python train.py --train_examples=195000 --norm_position="pre" --parallel_block=false --kernel_size=7 --muon_scale="match_rms_adamw" --nesterov=true --max_grad_norm=0.5 --weight_decay=0.06
Rows from block 4, named by matrix and row number. Each number is 500 + 40 x the weight over the matrix's rms, rounded and kept within 0 to 999. All counts start at 0. Numbers have three digits each.
# pw2: token mixer project (model.blocks.4.mixer.pw2.weight, 128x256), inputs 0-255
pw2.12:488508484457531607487557544535495504568384510494515495455504509435516517502504461409573504532503582438497596496499586526513636504541509502531460499495509537455482488423519492501507465486508526447497523512492543527500569518480485492408490535446560507463510485498520547503487382509507484495543495470487417554484495506504445487491536508555514489477499499474474492491492503508502514495481546511326498589488463511498442510560499504492538505501500568508471493387559479551494508509459564498466497522489468444590505506494589516658482456591491368516505527505511451477442499487509355480571487490474504514649442487663373505423564508437444476518522494500472529565559493490522514529484514489452537612504615487499502529503495554490589605512454496461444568495518452554501518570542495
pw2.13:557502491517399517391478472526499501450406527501575519520497279508510502514502466283529502543509557405503592498463508544513499499510493506509510503499505473473512510323420525498501589518491493487497477458553455575490572495471507498524484498510472517519496476504508490521504449490561499509548555457534638459509499503515482495513481522527496505468489513417473532541507497477492525502510464515465506437598535497493463470533508381513519496503504558493522497505415453455499458523516536508478496408545575495413499501512545500493490411550506511519513509499495464494511536497504508503436480492495411362554546498602477494591531504546511537495565485501495408485476500533463474491502507495528473426484418497513499515493500599509458324457406478529475580503453490499497471648474522
pw2.14:609496509458437440491500499550511513557586474501602512585484479545475493547498444429502519561493490371500516501494519458470340497507510515530525490501498493531513516536478515497505533503502487497495483491507435417514403489527597502403514505514494507606505495579521478462493490533452510514496542487487455400495503493493550510485471524462506498517534498528436379480506500481573479494476474506470484439434509492502536536600499481537493513499498461443523496581396577533490488512450637494521503553549495493481507500533464453465492525512549447522501509504505560513467584496496617493438473510523521515654485568461451493414534522544476471473556572504496561476490501517554492503522496503519471572506516488493503505504500470516541429517271495502509606506574538408494480590497496
pw2.15:479499508489497485525503498507498499507486510500495504495499510501488505474500509508504502512501487502501505501495522489506467503490495500503498501502498497509492491490513510501498505501516505506500497506489513499499486505509497499512497500508508505498495503498507501480491494506503504506486494496497503477498502500503505499501496509486498501520505499492510475500494501497515499500500501490513499497514507499501486504496500517494496503496503507497507501488491492499504504499500499495490500480491494517481494501493505494519503483494486490503499482501497512505518489507495496514504487504502491502519499499484490496496496501488494497504505506497500483496499505498507507498499500501468503493496490500499499497501502499494492510505496498502499511501496502490500486486516499
pw2.16:524494502517543484463472461548490494483585534500514515570483534524472509397500551474514498537497536440496419502538386484512487491484513496534488499502503539506489527592381490502498539518515489409505351504493522519500409487514568497458514525405479502581508508508484400538482520502492507469541390511477469506525493493501426495489499517527518495504503497473532488516487507492629468500560458493576490411520487495497523510495507494470458493512507461519505486524541530405497513476489587499556501497470515527542484495500505409642515449449505471509515499505505529499498482510510442503502484480502650578522480491462477505535473509468536513504440517489504461595453492485459480470513500498437490554492538490499488476504497565514514513545502555506544408494495456544502484547519503
pw2.17:501500499491493488497495499496499500503500502498492507501498502497507499499501506491499497499500499494499492498499495508501503500499501497500503500500500504491497497506492493499502500500496501501500503500499501506509500504491500499500495500490501504501502495506500500490505486493498504498494493497499498502502495502497503505498516498496497498514502500500499509502496500497501494498501503492503506501495498498499496498499498496507497502502498504502498497498505495490505508496509498497491505500507490502497503500499489504500502500501510503499503505504502500495492502495504497503495491500497497497506509505510496499501508503508509502493500494500498498496501498503501505500503508498491495496504497498500499499505499494498496495495500502502492500501506485516498499508504500
pw2.18:563499508445451478489514439467504505407672501502552515544489550410464502511497553427541501566496501393501488499434599449471460511493500499426505503504501460495494466517468537499492481488509527428505482494494477423518568492503561506457502540525412480481502497475464381551496523389471501493538521549435575413469498500497492499485538508461499495491527494481483533515510498481564504499640438496546517544524495488498528494495504534542470506488502461478498491496526417434525514508535553510477497514545533485403491497488483497539509627557510500504507458496504489501481634538498635515455455480518530488526543519448463507403535496466534502504548499512487516579465504500430489503494529510472518428490518502496499490492502533486547455524482567490526403501536506465498434485461504
pw2.19:517504502440505508459453556500500508590517491511490519450498484529486519452500450529446504488509592669501516500480569541522434501500486494483462501499499464515501520459445500503501605496394488507501520481508500531505558488489456500469512533455453497364507501456499463536494537453497487452447582544473568590510503500492438520511502518488510503496504512498574585514489495483483456504514465507391514496489486495505498521549505553472541502506504524495499496557515591529492498541376507502435514590528488487502483503461487465452493526555508529491502449501509551501504421515497465471498468481484359486452569487371533498482526501511574423528411438491498442454436500492523380478498503495482482410481628494500505531504500424488429541529468480493455501495506501547499471515436507
pw2.20:543501508549479490502499537528508497479558479501570499576521515499534500517500515425493504559490440495500492498504426459514477513497494492465482502501486478493511470428466590502497453499495498484491576500506491456500534503506428500483518508476452488479508509521468515437539507526500500507543579545518452516494501502502539500499466498497494498525523506527490513513475497471562556503492456497444497514525522500503456527543493551499508494492497477466502497500552499492510483460566495496461492571446512500477495493472520461541498520488507473497500519495499507500509537504508516517498526502500449495482487484491431497444512503523462543482405459511512448554497497511493486491480460500494489452503443499503507534502502532506506533496493490518563464502511502530505575494518501
pw2.21:584500494375551501543505509537505502536651480502389522494519479542508495587495455501480503512493535526505459504526388523476576505501495497426484509508493515450517495284517500498486473486491504479504475513506537464507613513521342526337507481476462501575497496506499482532515449480541518497459471511523472466529503500504449489499531498499482509483485509449447434478506502489474480498519438504538506274647495487495557476498497406510529507493497444489489511601474550469489474463608488498512486575475530495395502496491529416673481499422462473519499543494515492488525516470497539490460468495499320355515531498464471508456499505624472532482524474519499524461472511494518501480510499514483523463496420501502511522488505499495393435448366457498516371499400561489502512484475504
pw2.22:472506506510460430443494652602505504542571496497473506521463498484439489572496527453470497537479448494499535502506478482512606508485498500569463500501498514565500542425391436502503464515442500501497432498480436545515414478506569505524497557574511500525496506583475504468531482400488507480493560525462400437536504498481553507498486489505517502507494489534459585519491511470540460514516540504425501458507485496498532477538497468507529511499499378499488489543484486493492489600517559498503515545558530599464486496529535472481483414573514509523519499503509610489490558475503514495596439514505573591519461484491504487493583494577548492524555485490502619487527501494537442475476507500578512465519447494502499556501499403500598493540460461496411515500500499545496461524518495
pw2.23:433500505462473534484472496547513497521467474503475507455501419446483500474500453552495490531492424454498502505489510469503464500499497504435519500498503478532506541542603465505498495482547490492501511512482513525517475506547464493466503513438447498498499494533498545513532512491528507492465602469526538510499502499496437495482539496478510500594497502512514524480500498465491523496486566537510489608518525499502449512390513531486465502499502579506479495561511545536518499528466397496547504550509476519509491503494512589536493443469503550521505580503495433498630518493505455504491437484506434387467394493499495503435443491521530519490496464502497520495498501499542491488516496499503499474518523487495499487494497521505589425532397538506500510500501508449498510550550496
pw2.24:494500509507474483596529564453498489383414508503525515523499440440474503510501507453505492566502549415504597501494439498478583502505492499519501506502500502496512521377496512499495468488545488457503479492525441503515517494518490499556480527512418508660506503431481371514511580426463497492461560463518447440475507495501502489515463481471482505436503500428558488513546504502399483498520403515458503570509491486503528550560494545488525511509501477487503511455528476453501522443475490499439494485386463543500513491511532414462478506550575525505511523502497580504533463519500534506574606514514627477480596482492475509414562497417530498504515494507497496557521500517565446502535490497533469506466559502511506505503503511529497383456602454527435488497491498450504406457498504
pw2.25:481501487463537470478500478438499498447461519498532494444507509382519478421501516459455499474513444518504549496490483499512555507519500503516507504503502560496511480556524533498494530501599508561503581522479550514514433486523456509534493638481464504625512510469472409477485488558495489536439332510564454539501507496508501492493518499549542502431489488471419446487498498484374476495492488505632514630567497489513490493399505431495480504509499468514516499508457644471503538559478472508472497509535533385614497499529466607485491553482461536488519495503477381491486566472496470518454505485506536484518457475614569503453502491497442483511571564502490456485507503503585540513492510510540491546488593500496502496493495504513455422378475454473566585497421473451500667487639512
pw2.26:448501499533521499484505530518492500507528500502494504495499504529547506509498488472488496501496495505500458501498516488514529501503506501516502500504498491512502510475489495502496497486482506472502529507487518508517528499496519505506501465512494500508494490504498511507491463498499484480504505483470484473507503501497492509500513521504510498486499504514495487507516505504496495496514471493496500504507498504493507492528496497497495492498501516501493502497526471528503499484510484494514496484527504466501494498495521481520497484447502514494502512499501547500498517488498554497527518497497490510484547501503508501468490513472487477498530501496496506506510501504518515505495510499494509488498466506502504493502501516501497506469510501495557505498508512495500483501422507
pw2.27:493500482342461522421494440493498486437502532495567488652491582514556497481507515562531504529490505572494569495511386541506432505478501501527498504492507537563477517470492486504498458538532484461500415533521559479493474524497525482550514532550631510601511497503494553443535508530491484533546501498533596475487498495491473507502565481492508491507492494611514451494482510445566510511491553514468512546377466515491460485462503581531583496500503544524479490638625487475509481518369408507480502482520476412469505504505517546466506479478597400479513500503509460506483525510515572490516468501513465581520527493561385497569467497572538544479448550483475563478503494518435524520489533484483519528495585493496493496512493475465452549430489441502458477497524510426492517633599495
pw2.28:527505493517545500485477550578506491511425493502415498550492403449408505441500532520500500575505532442498544496564512467503615495496519473526516500497500533482498521383464539501497533516512501581486552509465564456492533497501378498455528459502402493644510501488489538503463480479437502511510511498437484431500491504485416484499484507469483495583506507406512532498498502465497538512491498496444488459631490503498445497493505597531526496504494414514486498453454519481495507533413502509448499555452482444530493504500507452513487456564491478493500495504491336490483479529510534532464521500508485478458537470486490499462376493564549468515545582496503546476470495497452507521510537496470504586491544496500497513503491548489492515500405520483496549500505505534498497515515499
pw2.29:509498491516496501482498511479499503501471493501501508512512505487488500496497496495489501516505503493500514503499475504503501500493499504500496502499498482489498512480496506500501498500495497519500497492504490494494500502499501497505501498511515506480499503487502498517502489517495498504491500496518509488487503499508518501500491506501499499508505498508503494506497500506487504501503490510500500501496489500504504498504501492491510500493502481502497498505514492505502490512509488499494499480506493510511504500490504499493494492491508490493501503500496498497509498507502501507506503499497500513497507493499496498490498499493504511509514489501501504492505500499513492504502493499492509476501506496499501503498500498499501502501499512509505506502498503487501526489504504
pw2.30:366499529479597517461510570534503502543475495512506489479530443498497500450493518424500506362496570583505495505501562476495509513476487521536485510506495424472499514372499455503492566517420502492500518522519414515459603480549402501576483412592491507485505499431523561493524513445511497471534442462520493564495510503491517499511525547529475511533487502500466450481489492529502509504454491512514515537546498514503509481514508470457507507496496439505504509576426610489486517551547384494532489494484435439430489495568530517453505503452499397511506516498503536509503541441488449520370519514507478519440492494462506504513439485517490545533508434487514454391564502503454503501490498505491467471493527496498512524502510477498404526538519465544494319504478540437505517500503494
pw2.31:519503488563568502500592431499498490605574498497461522564503564543424510512500495400478487465490604593496457493530543505512484508505498501467518504501502401398492515479521482504500511518496510515496386517472500486539469490485526495536494534452479497461502510548498510494542422394457495473438570512505410529515495511490508510502557526492517493432503494556578510504490509489417583497528656497470506563578434487503437517540501526487472496503505571504516495524538549411486522528504470497557499379479489485488489498486522508591495438431546450511497471510483489507510554503512606505579536500491581598546402530533491491609478498469484420491471453489511537502546491509545496513500500493495537542492434497498502440503499533485628544489390527520512603494423508558499477487642512
pw2.32:446496495525569535496548531567490496518507528509542493548504473548547498515500491502504504515500538518498470503512433515479580500525505489533520490500511465520502477462505448504501502512577523462497568506507460499489471506495533498533483457507499495483507507505480489401479510539476484509525504551537490608506500501488524505518559458510501493541495493470584379524509514488456507506492475495508511552590462513502521508477498566493536495512496460512526497511529520498494518401410573496541493520495521449467504503486470500491522567495472505520488450497502510498477481490508487509429548517505390576468515527401510500443455493439529537487577504503493450530510493516494561501513514493480505504485549492499486475505496461520356421519522392523466488496477488583495470462417492
pw2.33:475503495442474522561566485477494498485308506493499496310516404506533494541495622544528493491490581466504489502513487505516444509518494499478479502506498503425516468507438452501493527471457515516505513522504441556502653474521519488471499548562617507513499496508512517557471495457502500504466510445441635498514507507519430503519499487512456495603487506447484442530556497491454504495473545499544497538608517492500385508464496538528508497499499548508476511597721495466496522486510500497508501487526528529527493502569470489375492550414610441463493569500506615500546436475498557482534474520486429471367538501492534502594379499565506528497470415514546353457526498493523581515509533513407520493494552500502486505507501526538486533382501530519400445507482492531510458501487502
pw2.34:449501498504427483536459499565494505475497475503520494598492498521441517594505483506574503490484417407495388496537333469499568498526512488531532502495501533468509503515460437505511449491581488568495365500506464527544464498423515475482529443514535500595501509561489536537482619424527492432559545485433455432519495494494464494499529498541503489473516500449502586518507501511470512510482436482398493487440462520497532555465502483500550506502497461469492489570547445553518498480555526495465508500478452482562496507553487414546508462420433605513496477503506451493516558532510570466433469492494385360514549542476452500605482508416522471507516424487469525503509489518505463529498496489505535474493357507508505484513492488501481461497638463509564438499490475471494423515589498
pw2.35:453498513473483524544519506600503508573427502501531486426480284495515496592501486637464500486510528729496519498469520525486491491488498505423504493499502517495494475565491484504504350495473491511501533471484481515499692497470297491429479429487552504433500492521481526468518571525476495516473670478441439422510507498510545511507480484516483502604506498460438533493529502514425549495493510483403508472389501499504514499550504479480524505507500516489489507374346544537503499465577432496461498520452468428562499498469482550663495437569540455495505490503510489510444526519495428490480476524490547328620500518536502500370438513508483553503342497501499431482551507496543485489506495506520531529507607503501503492496497443511453598427424565471446568496524479428498550589580497
pw2.36:569501483471455516494503551489501498523490526498477511589491524486432508503500491467523499580496524463499542495514473453482545482499516492494505505500509531530482530576473482495505493525466522513493476521529456505503354520452463495438502517509508488502498517532494401454518485488462509481545479483546487461498495494487494479496525492533520491486508499490565575465475503500538522504492528495448504457445465507493557495487489466507489501510494543505511485583488461509515517593501453504512503471524493533527510500530515542512485490435499546478505512509492393497461529512520544511404451472514535452446450494591548501594634502533510520512411489473482469511460502487422524519508482488545513478497446494496477493493492467477555483482403435469527533503512495524500530505536500
pw2.37:516500496507514497504480490526503491480502502497491503508495521485468495496500519524508502480514511520502505504489514490512524509504500510473490504500499470491501488508508464498494515498495492552503503489500498506512513503467487503526502499480564505494494505500511499533503481500526498505504487521500511467486503500498520494503493484482497503468496503513486485482505497493512511505494457487522494508516512501499483507501498518496490500490504528488514503491476491513487504512523520494496500514518524470541499493504490525516500494475497521512499498497509522508489519479495489489495500509500508511539524514506493508532527496491504503489493464512515486490507502490501512488511491505504492508498499505501498479498506554494515487511500531505457555502504508463502555522554508
pw2.38:433490491556453521428539432583497504460617503504468504419487490520516487433501546368494500431519410608503476503455439463525648499503498497490454501503501484520521482434459457502500553494527502474491452510483442513468525478505502507467526483523580505639503488463518497462506512491465531462538561519508388464511515497491472498504557524550509502520507502579443505478499495518532472484467534494417508491567556500503491492490493511511475516502501436474499502431476587462520515494631518500495496542486522444495509508492545426524500447595425442491491459505523559501475537468485505529504544508508542562507523480430525495585436499480526515525612410503518451485500500500535519480505491510504463471505539499501507516497503499517356509434446431482523580498538490486501414578528496
pw2.39:474500487418422400465462488506499495548540523491578501455484522566525520536495502437520506519494527539502553500502583524506537497489501499511504491501492539548493500528432519496500399502546510442505542478503562539499584505481497497451524493471569494511498496448510468501504566420542492471399475456478582526502493495507443488490467472475497503447525507521378542504506493538385431493505385485557494506384547481499498501433492500507499494498501469522493505514552475616482437563428371501440509501516538459516505512535505493560530428474581528488505497511487442492437423466500532512565473497497578434389466531594490490418574496457423547526381499496494515543492501488473482512509510498492476561508526508495484487513503530508542417472591584504497455500459516571502510436512497
pw2.40:560499505578408504465491521655497507529560481490486499478489566496499502493498489338476499532501578401501419502553494499475489516490509516505501502504500517531493516451555494499500519476560491675503585496486506450510440499461522496482524447513509502507497496514503503484535474565435520501570488506478541540519501503507530487500517501494494504488502501485591495516502493471560443496506507512529495589653503494500518474518505509519510493505505617490497495401475507525498494447549552502577494541539525551627505496524494476441480428543550440509490498499509535499561495480501416505546512493487544553552476483529453501470600501524496475518440413504497584448461500490499430501496466513531505614496502511501490515505502492497452393478474430495491530507445451542501432495458494
pw2.41:520501511534555442419478583536488500579380528502471520526494554504503510489510467396425498446480658569494504501488465516462519484484494511405532502496502546491513498568528479498496479533508496511508414489493616575490591519488580495417494522574539506395501506458504565524433468346425496495545569426463574487524499502513384500511504497511497492374487510639524546486497514520447505500495327484443476567493489485486458478522499420492517486514501434533505484516535507553489487487517543504524499460480502464477515501513562504456502539504590478517500518496492514501513497481518499451481487476505484612445439493413469502619484500342483458451508381483513468457461496517473515512498535490502520549476561498499510497495496571510495531412486582542476555503555538558495411574533496
pw2.42:492499491437480561543519457544500500470527479496502536564503568579546488484503517503472487472498507509502562504491487488513549504465498494552502514496499451565500499395401470500496493498458518389494519481507416524488584494433468499572512517506460497515516512494491515493491494474489506489432479446532506528474497503495591493492480526482511507535518497485468516536492501499502538491487477510509507421583531499495461526559494403504472495504506628491504504488535588479525508480651571509467502583441480492511494509558471486501494433466524468504498461507470484496431548526498458479459518509505477590416539524402474507534484501613499471522508421497488514409554502515516514488509489501513478536522477498493511533505503567487535479554529495505464543503511496493500526520567502
pw2.43:549496514555567495630547387441488494487524489497516480603492403401542520475497495569482495505500587597494357496484547541500560483507514494507520501496507584533517515580588533503506553496396501444507425519499474453507601528519453485438504539522442521490503508510501543566486442569478491506501568548555426522483502498507438505518478487516511493529481483477524555495492512492568508504504460508494498370326497515496450506609506482489534485511503614504505497438566560482481548443486512503481499455474464453624513499525420347311517493474518414484496511497487550493511436476517396533529554496497499500422476499538456498537503495395534527545441580492518577424507500492506457504514514489471532541492530489507491458492496361475482504593519603489605541494449469563498519549412511
pw2.44:407499493488508587600462506466497511507460498506492506485501516516537485505495567526534506451506456516501505500495493492511509513509497518504507509502502529504484486509517530498496567496447501391497463485505520576510474501442463502472519502401524509512503500468521554479503453537512490455467530495499471518472501502495548509498508531479490506519498504503509475499514507511483538501525553490488491532441515500500543483481505469481518511497497508484516503545462555518498495442519467492471496490542448466467495503477528556507480501580559590504499492494534507502487497501493513496616575504487452466521555508554549496485466492564500495523482487499536571514544505470549488510499498510425451496503481499500508485496506525515466496459485553499613499499512451453505430560500499
pw2.45:549499489414451580476476447479502499565527458496532489554494471527440506542495520497544500542512397501505407506495476485492522502486487489458517504504493489462493459572441445498491667505502498526496537460460504474510623507512420499470483442477434506387494480385495527377490518544525494484490508501530568448493496494499526512495451500475510512548518497542468545512490497499484468504514558500352506457525574485504567509515506378502482500489499508510490507564485556442487494488486507501424501547522523478541492492471553499471494518519436388491495460500491439502445514487484404517405511510526511432581442505563538503605335491369513518485510537533508518457466497488445538502500466519513495522495534510499502421494507516510437476564541543513534451499470533445507488519430489
pw2.46:552498504472461486496484498492498498500475489494435482436519481495490491524498512455504495490509479481503464503515483480504483502514497511500491503502492501493509515510518505499494517476532493526505491490492484499533473493514488511472510466484539504538501486501512556484503512461510492486491482484512552482510500503498484495496552516494490509467508503512509522482502497513504501505468507498505498492501511504496512490544503489506490509503504511486510506528456530536491487508501493498488491492556519498494506493476509513500493476517505490515505494499494498509515496478493507500507499504496528465499489496463496507527493508512506474494462548509498485498499501512480528487505517511513474509517470494502506497502506508500456470480490457482496452499515499486505485526508506
pw2.47:500492478532484484434507456555502505511528510493461493513515515495537484525498535497505504564506524432503470500507504459526504509479489492438472510502491495505502480460549464498493500485497510520497459497504510522492494506504484504447494553516479498534503492474507471512489529438521504517529490524484532531531499497493493481500427516531505504507509513466542455492530497506490476501536508504487504470429510495497505498540504542521475507501503520497496518523515489552484475528477417507527496516477521527560503500549475526532506512513483489504498563497490515499500464487491518537428455506500530554492517501478510492529520499564508487483411489495506495503516507494459492485491516501530513478499505513499489506491504460494492529492512490507500528500522497514504475478575500
pw2.48:534498486519518505453468476490493493535511538503420516516502488520500511552504621471506496486524507475495463498517481461523430498504499492516516502493507526548496504516379496494512465507513506495505564484520515496485436500521491489494494479550521515545496516510516503523506448463461514543473517469485468517514494495495520489504494516484510495483495496532462550470481509491489480499457501504595494409457515497498508496489496517499453496496506472496483490497439528551521456525486437493449511498527481469601514500480395522494499503485448537506497477510480553498486544519504520508439494490501487480496546527552445488534536509466489499482515512500510497452429492503623489517502492493409485517493469491501499494507497342495442457503535532492478552497492497516496454490421487
pw2.49:441501507387552445477499565457499497513700495499537499550502236486551499569496592803508497531501999562503561501491344481494559503492508512017492505501492482519500477336465557501495378495463505484503463483478531515506293502507634510483490482469553497627497497533520466574480501475517515509542492491512304491500501495483468499503488495510489508596493496258471602488497493491655519497512472502544500193469497499506519502470498483491468498494500465471502509081550541475495508494588229500458501543548500434428494497509577508534498459426462017484496468499493498507499488494492703501475492509496391322547473487603660504511448501418475578536599503505507346549528509490471458496513491513518508492509604497500508494503503572503344431497569504513550496503464488453504355471507486
pw2.50:454503491488516493503506509429508500552468501500528492478509484571445486597501524560509495406485489593498428499501453557494442506499498480395485492494500481490498511417495499500509540507476499659500669484505455524519589495486513493460474465454520502447503493510490483508484474521462510480506621468464418511519502495499537501505514490526491496563500500503504463492502503512520475509513592486429508423413455500502474517450488274511511500503502593514500491524468494553507478473546548506453504534478522491384495511564524426409480455634537557496502559503538656506466519495508493477395491496494475430508444512271529496450430489666477506501497518502488391470489497513603458496517489489533493460495352500497501489509499451531607488558351428532525538498476526526498493473473488
pw2.51:541487491567522459490522556504483504511498499491411517578476481418483506454503487561552497537499501371499475504481372470512506486488492483426469505499508503525495517574600504501512601506617482498516614479493584543516634499453572488499499469521415498524491503524519484472507508609456515472543540485549489479537503496496518494500422499503490501552483506516410421530519497451480478497505564497467507630620485513499518481468501576506542502505501432487522508568554451448509507406456289515463500463460476474461501500494395518516510533570475493504500487497501443505446515498504503492401517489487516484354500442438449495425447491483490494500497617493515543570501491509543453479501476499342533495502494500506494534491498456502519447495661516513638462500412489494494505440476507
pw2.52:409503501560416535510504522533493492430570455503352480418502559565524494509499548433498495390514601573502497500488595529534547501541483498509507508501497528489519517487595490503501580507474484487502503486484551522506550495535485502515530525589547497483504503520477535426494470394551497500361517515428497524491494498498474490501508457459488499476472501636566485457517504560536543503488570505433484399512480492491470482520493498500496490491501533498489502592527518535481554458448617512570499529505500457566496507422568545589496370615470440477504489492518427493542539533486406480496544490500574490472502458607480499566414499493487546481471565516495517450522505483514487490492550500472491532507550513501490511484504645499427433474479569492513536499508485533498544573581498
pw2.53:541501504480496495483511461403507502455500481511533498411497521494524500557501529459471506525504467581506519505517605529509518498473493527382507507504487505500507490517491556500495509475508490421503501487533493435483437476515477511466514469524497491602509505422482487542549494461523507503566387499542361559484501506512522489501484544475501500592529509568497510489515501550468551495527557554703507434462515488503505491466498491503497521494498538474509501470516576472506486547501564492462485468528476465487515491535588520394510510411509479535502533506491516496467489483491474496530486501496630485454522510489504500576536493486502550521441484511497360413505508491476441502510510497591481455523481511507518559489510478495421469416459542467607354501533546465509543471595514
pw2.54:439505505511554526536513554557496495525472523501518496581475427461479533568504444557478498549510500517498468493493393499489497484500506483516507487496508521479475498490485493496508485526475522489495581510515535525499430488526507492484498551517456487505500511529507379512517502453494490508611420464524540533469495498497539490501477483523506491469498499583496499485485501483532504493521440498515497486500497501494493537371501529481506500510494471514512482631522439519496519495442470500524513525503491535416518500475455559531520521373473487486487487495506502499532563524521446458490510493503519446494482500590482495506551498506520500494554468497495458483457501498440506507502495492470487464492427502494485521505492520502461562482496558486433595491543474499496616459470495
pw2.55:524503494521525481486485469433498497434532477504469520475486505605505508359503559555465499475502545496497495501519500469515450478488497509477483500498501507494482506530554537497501540523448492469498438514487507525470564518484484494476490500432528494490514502485501495531503487523446499530484391500546490513478495500489579492485513489515497487535510499445536475496468497495509506495524446494462492473466552491500520539597490512464520498506506521483498488438605429566506486512526512503567502501444469545536490508488515497495519552465552551499501541504479485487490518470500514480424516480511540464422506508518460492578461497481516473503511440499490557482510506487468536516515509497482489503504473498493501531504498469457501585509509511492476518497541483468496527511606502
pw2.56:568499507408606510469533507485488500581485506498558516526525482493494500537504510381541494581509534536499588495508443507500564494539509498524502500498498539493510517462487440503498485475507490475494532515505460493501439507459429496468491493512414503589500504546518527575490517506486470533534430493493493559500503503507456501509536497496503501524507506367547480484472509512541527504501515479430510481534522499493453482534501495518570506502501439527509519516407572444484496472469508503530502498531459585544501499449536580560492398456548540508510511501511513496514467522509423488647435496489497460461565503412561503307463503564500478479585470496495448493477502512427602504503506491457505445493510494498506464490498530517611436578553457525537514500517486464503588460451523
pw2.57:533501493409482537508457490516500507574544475507529515379501438439429498541501497457495503507514467497495522502467454496517527500525492501435533503498509516492490503518553441496501533506480479462494476483517541469490525492506487498521512482466510490573508507539497549466492461605528501455501442543531560619521504504516489494509513502523513500463497499543469545511530502476556510494477542504512507509504510488493446501498504439522548479494506521507491500452383444410494522554407504504487502439493474479533462499519502542501496426489524483495499513508500608488460460475505451478424555483493600534552441496570530501481534501493512561526477472501495496448476495503457512493509517499572495518502491497493492517489501541496507540536534535472592481495440454513502431502626512
pw2.58:493501498628509489550519483532498498481426510496420532467491562467447485536500500503553495519500426619508474505480424500507565499493478485515502501506493526492499509604492416499494531477503501459503577478499345383532496510480481513535520531591446497502496487565521558517523413492519504496444457473511529462522509494482498500497420541497507507495511499321367479459506500504526510501539437503560498499617486498513464487618503551543461501498498489485508502430502490466518498361703547503503494550569562526567491504505502507564483555529497473525510493503479427498488518469492428500462516524492591475449531516493532504510521490470544490473498497516496505431497507513561494474505540511453547499518414503493523517498505598499494621365448432534517496503530518454501399462514518
pw2.59:430495510568578467518494459545501491480488551503486498528504438563443494434503499426500507502499560470498588498502486495484555488497503503530526497498508494499515480520466527499499550532548498532504543509520522432482570498480407492544483493531460513500510506496489498527491523535520493504489581548504482497490501507507601504497508463481502494539514497442550458492489503531477509488502517485492507475531489496495490499531505471503526504495505454495489497474475471546507517521564562506488497522502502551519498504531458427530520518466513473523490518499504482503497479512503485499538508486515572480586508523512408500524538494520515459468488480484507524438526492500553466512494501496498493549494491499496502517495496609496474510440610539539515511502464504506497455455514504
pw2.60:530498495534367511407544535602505481505597485505382495576516585508483490560496477447530499418512542451505552501494541511533555509470508497423474499502498455459504507606554469499495524491454497506501564481492551541503593514507444516428502465500534482383493497495482557458529428511499489479551535550432579465540497501466482491499420497523513503491490501392521474548518495514468500495489511483526517460464500506494498523568497592488429504499505441494498505414414528463504475479441511506433509549454548537494483490517415505640470482596468497528496541503486602509521498471497383517419404518504557418555469470564456500527453497527495577480434573501499527464514502510476487478508486510453469501506475503503491591492503405505552437421487600503494416502490497570498367422500500
pw2.61:567502509421438467489493450584507500510483481497490493485489456454533496523502508525486502449486561624499527499507503486518525496507498487509529506501493509507509506353487483496497596481468495577493511494484581628494473507428416499426504559459533489546503498510483489488514341443572511494472638439454489493527488493505503495486505485458513500473492502623522567506516498489530482496504564470433487480459473492501580520509503422457435511492499442491516503454485570454524483607563401503601499482503457456469497506514587579553488447474513556516501501501499486495476501525502566522437442483508486479561438465497518494551543500617509585519515361513528463489469491482524519503502525504537494493514446491493504468505498586486419539496454495515574484499453507520505415573555489
pw2.62:497492507548499535557556501500496510549447519502493463476506607503461510438501584522498497479511611504493501496542400535504478496512517501460478504500514505519482530490493514497512370520524515455509582519482498491518519496505463485542496488580509511545509501410501446596507540466508475447430544512544455531493498504496442500489468497492533495417503487614456466495519501515601553505517531511462517486685494504492444544570509659505526489506498517529476508524584481615497521550417459498518507480443521574579507507506538502446512518385472280476507515493511438493539515502518536490517540497475494450475500494451414503533476500381482477495516483502490423527525494495473531512499501482572508549489486508503492494490496438487472534510459561459513483499563470454495505570543494
pw2.63:504503519472474500544537431576502494488537493502474480445490468514477500540501567546461504489496543442498470496461492494498482499488503506549499509503500478497499504522502497500496490482560504537501476491480514516532550516452495504474504489536528498566499502551477429507486498459526492482466479489519508475513503501505538481500529527472512495524488492589543472511509502482565527491534496505462494595546479510498500491486505505477527487505504498493508486544478532419505518465558510499559502543452546495586490503522491456488489466531495499491499516498506399496482477496497469508450479503493472422505525482523424501518512509369463550503475579502475493450463507493468489480500496494548488531476495495503489507496500547507354558461606508491519484498436505515500444459489505
pw2.64:575506481485442557542507474573498507466530483493526493515501599481517505522493444568485502539501414530506491497521533503490431505490486501599493501507490509472519468440455487508493548472502510501495429490511421466497508499549457510609440442527639505517501489473478542468508501467530505512544438519538459546474508501499589495519500483454469509537503514483544558499523497486490529502444549509475519503410534496494527472541490485527548509504507513490480515556448496541499528600491502487449494449521533462509504495476563601560492428446645530529496532493512570498572454465496501512478434501477557549567476516456538505583456515436464401516389522511522489505526513494436414482489474498566498437495536497505499513490510463519518525429529474479560587500488529549504458573490509
pw2.65:558503494508530531495511472488509506483549502510451501469520491516457507542501541514460490427500488480500521500516489486486507497495512503537521505502502506502494491479489554498494480507479508566500547505503535459522477487514478505551492498476452502549503501533504500498496558583483520512467491469485517502498501505509498501489485494505490498487522505558457494505507506507520518497493533516493500463553528498498504506459496549509505500491503525471492497446487515486483508502529503497472493524503526516496497499467538504541500470506503442503495498502521528508467507490493512489536485492490491573531463503468491500451423498445532467514442479505487476462488504504505562496481486501478481496502516500500508511506500494508512446475502505522438499498520500489501533513513506
pw2.66:444496501569614531482472583542503508527647529502411490486499428510535502456501454453477502424505639560501462501493604509508403495519496500440504496498498478562511490516447454502504431511610502452503396480480429506515555498516351501508506504483498499336498511497503544486540524536574496475491570545520291562470497496487508492494502482532515499562503495535519495477506495489551488504517444485648513395466509496506528506589496449467477498494502522458504502384454455532515499564522423498508505601552489486441515501485512508476522460544418343500486440500505530509465535504493364519539515521502575403575502496399503503505503511412481492523471516493500570455557496506508441493492502499550519580516426493499506542502501602500536648490484489512535556501534489419498574597461481